Rows from block 2 of a small CTC audio transcriber, named by matrix and row number. Rows with one number belong to one channel. Each number is 500 + 25 x the weight over its row's rms, rounded and kept within 0 to 999. All counts start at 0. Numbers have three digits each.
After each channel's rows are labels from the 100 clips, of 14976, where the channel reaches its highest value: "top examples" is what is common among them. Only what is clearly more common there than usual is listed. The data: two synthetic voices taking turns or overlapping, over music, noise or silence.
# convs0: first width-7 conv (model.blocks.2.convs.0.weight, 128x128x7, each kernel summed), inputs 0-127
# convs1: second width-7 conv (model.blocks.2.convs.1.weight, 128x128x7, transposed, each kernel summed), outputs 0-127

convs0.90:511512528491506558486457491501536492509498516491530517494552493518497512498519523478510523481561476528489501483535542525491494509500508504491486522482472561490534518483473509605520508475501461540504526508467506523488499492472531502505498524493519517515463494499537488533492484523534524510479535474526524496500504514487511497511465474521481508485538498454515432497511485482527502544484
convs1.90:478488509506494477492535476498515540475513483464472522516519475465515505485495524489491529450504538467555481497469514475465478471522492505491512463531490472532474464449504500507483499472480499480497483526519469507515479460478476470521552493500498485511468540482478514441494477506493496479509452462503507528514557467508476505487546499449508486546470519491527518474498542467479481497485
top examples: second voice: none; clipping

convs0.99:471515527473471490491501493469498499487467525464461499494534511510515466497486489502436512536522474486508540502492540521533495498481526491495449505500496532490481483499508533516539505508535445485499511497474506499508466512474494529465494532481562458511489509517514535472545545466502514500439523512477496549459500521459517502506513472502457525530503471468503517478506506486500474514555
convs1.99:497493472481515470537481478519549469494487479479511488499466522485472494531517480522495508506536546475505479438506503477443562490518453502549517486505524471516527506530505467517494526487510520494478505508516496491478557504515520489491488508495468537487513518523538486526499450501443463500533462522517527494531488452479490492491463480510503495454456524508516502500488524501470511517458
top examples: second voice: none

convs0.45:446530462501525491470566553465517496490512513474509465487501476510508453453461534525506506513461467506481489479507473461504522488514516463476513498514464479486514482478472463546496494458504448493506497508488503529555490537456499532482534509545500512506459527509468552488505516477496478482509493476501479502486504501492530493521529495518558530501513519488502496498478527491485526521507
convs1.45:479493487515491466488411477532482480517492515519486555512489505479443504441590515521499478507503503514517509505486533445463505553528487501513482436512520533484494482521471489503503498440483513472498494490490546476494487500489501437509471506516475485476528500505512516498509511505512481498486502470465507485493526480491484512530518472515516492503525470501509465508484500478489504476481
top examples: second voice: none; clipping

convs0.113:502496491508472518500476483505539495497493461501499488591463496501477499497537529511535499492539494533493540532513530493488469472458511531498547527478490500469516480521496461509508539536492493514509486520502459509505506492493468474481521525477490506465486509509463447476478504493533538507473485473498524533508503517461515464494475487464503464501433517470505459527498493510478511522561
convs1.113:509521541523542520537501523500456530539480527497492511493505506506506520519471517549489462488483493508481510521497504495496520501480461477547529512500512517509514507517507557501543511516533492503468504522525526484519504512488489529520488484440502510461480525538498478544535509489483540482555539499489492534448534510522554558538487495521495517517458493496484513466526468471519487536511
top examples: second voice: none; thin (high-pass)

convs0.19:491531480516518534496467497459481512534496500523508487492506473476532528525515516477521481514531450503537495533523525556512486489467475474449527499479513505490519523464480528534499491504477526541521472530451485519526488496494448478515527538507486538501511469477526482480476491508516532524514514531509535484529527470523485502562517519455509492513483460484532515516515456468548503490493
convs1.19:493474505499444492500485546521474525478513459507506510540516512485500511489522504528512489488536557480447425509486542458449463499501511502508490444523459465553481482544519502474514516493495531480515515479519495483480493462484504504499504466512474503502514537550516496534498509523482513555500492501521488519466499502499508496521485496518556502501545540497515524525487471503507494521521
top examples: second voice: none

convs0.4:470499469459468455533473502522486491491471508484528490463461522504505523507522470498459493496447508515477515490491469480542486494460488479490486496483519422458464483466523497518519501559482546485509512544522502482477508482541532516518459503503487481512474509482507496525455479519490555479442524494465495503504507495474505488505458540522499463481479508506482502490496536475504515498473
convs1.4:533507471506486548530546543524505510498472498499477495507495505520481509458471482497494522535484488535484502494463473491513538502524481519498480536529489518519478518540473503481510530481510517510574468490496485512523502491531489521505536504523505507534477497460540521567537506499483444502500446512501493469505467507529475487493503471506519498537510497535503518440534505524532516553533
top examples: reverberation; muffled (low-pass)

convs0.47:516500487472538465513490475487520500556471544492557551503525478533538534479521484487488520534492521499502528500492496580468509499457521545505502496495469519505498545499525510477505516467524518441500549493521508485472507499495558504476476464484494499481518497512521528480474499478494487484516493541494511506513445461515502472484475490489464469528516531495480480494490538511524506496526
convs1.47:493511516525509493536482494507504477479548506478503530494488515469501560477499553536542523555531513489526485495504546460515505517503492529463499467496528528535495433482501509519489555466481528479480489475518491509506529517518493473515498541502488506530517469507539527478553526533515531538513507465531512481489463472503497540510487510511483487560475479480532495471495496504474483500502
top examples: reverberation; pink noise

convs0.124:507536521515505483482474473497487508474532491483512504591524524472471494508529512502515505470509503492464520473485498519528492470489513473475541514480496483500476466490502489458549480504471501498512439519471484508517527492520523505478517508481559484514566498550510498519486486508524480533482471488508509543532434511503509502534469466473477501520496501528506497488493534437517497483517
convs1.124:519495512519511509530507485487488508458459458497460504500482440522474501493490461458458473488491501478509486474486514518480492498505474505512467434508468482480532523475519478558447511511506507519480492457495509491561489511496454470516504497513442534501518486510506458531510495488511517497496471528495463478505530435473513527499491491500496519537496466504507538518457461502470497529499
top examples: second voice: none

convs0.80:510507506533510532515518488486547534499492494506473543507535463489537480468458516521523469495508544526464445500482495431521521547525481487447495471522539557492526461457474507485505488486525502481498487492529496453519492484464524502492456531522526471498502495532506499547482499496495511515477526530498504528519475501523526515460492504473523517512509515531512472525484513529466496493469
convs1.80:517504525513483504487495486551497452504475513476516542505488488519488517500523532502535508540482455487515548499480501479464497494477528499503479501471466469489483533506489468507483523552503487516497478490537498490513496506515516533567520515520517491437499465546513511482509524566501471540518497490523493490520509503502478514463511477536516474549491500517497534461510472464567501536520
top examples: reverberation; background: everyday noise; muffled (low-pass); electric buzz

convs0.14:516516476547462520485502517498525471514507508529472448473502468455513499547471504560516519499496486474522495487481471508499522472530486475504475482480507505537506523504536474462502496477523438490519502496567496457487494492492504496509500458472450479498538524537522515509508496475478492517550519474498493488465496478470506474539491503519472473446507461506510480453503507526481500524541
convs1.14:482508537499528501521518481479482439486485522499484505470522476526495499501457526485470516488539506539507448478496500510474509536535496494500473478521491524487544495487489503493500468505519509554499489439457483505526514473519477447464493560510507508476483515526437492492487503506506486489497442506520509501511482550512507521507466463522506526498506551536451481458482524470487500512516
top examples: background: none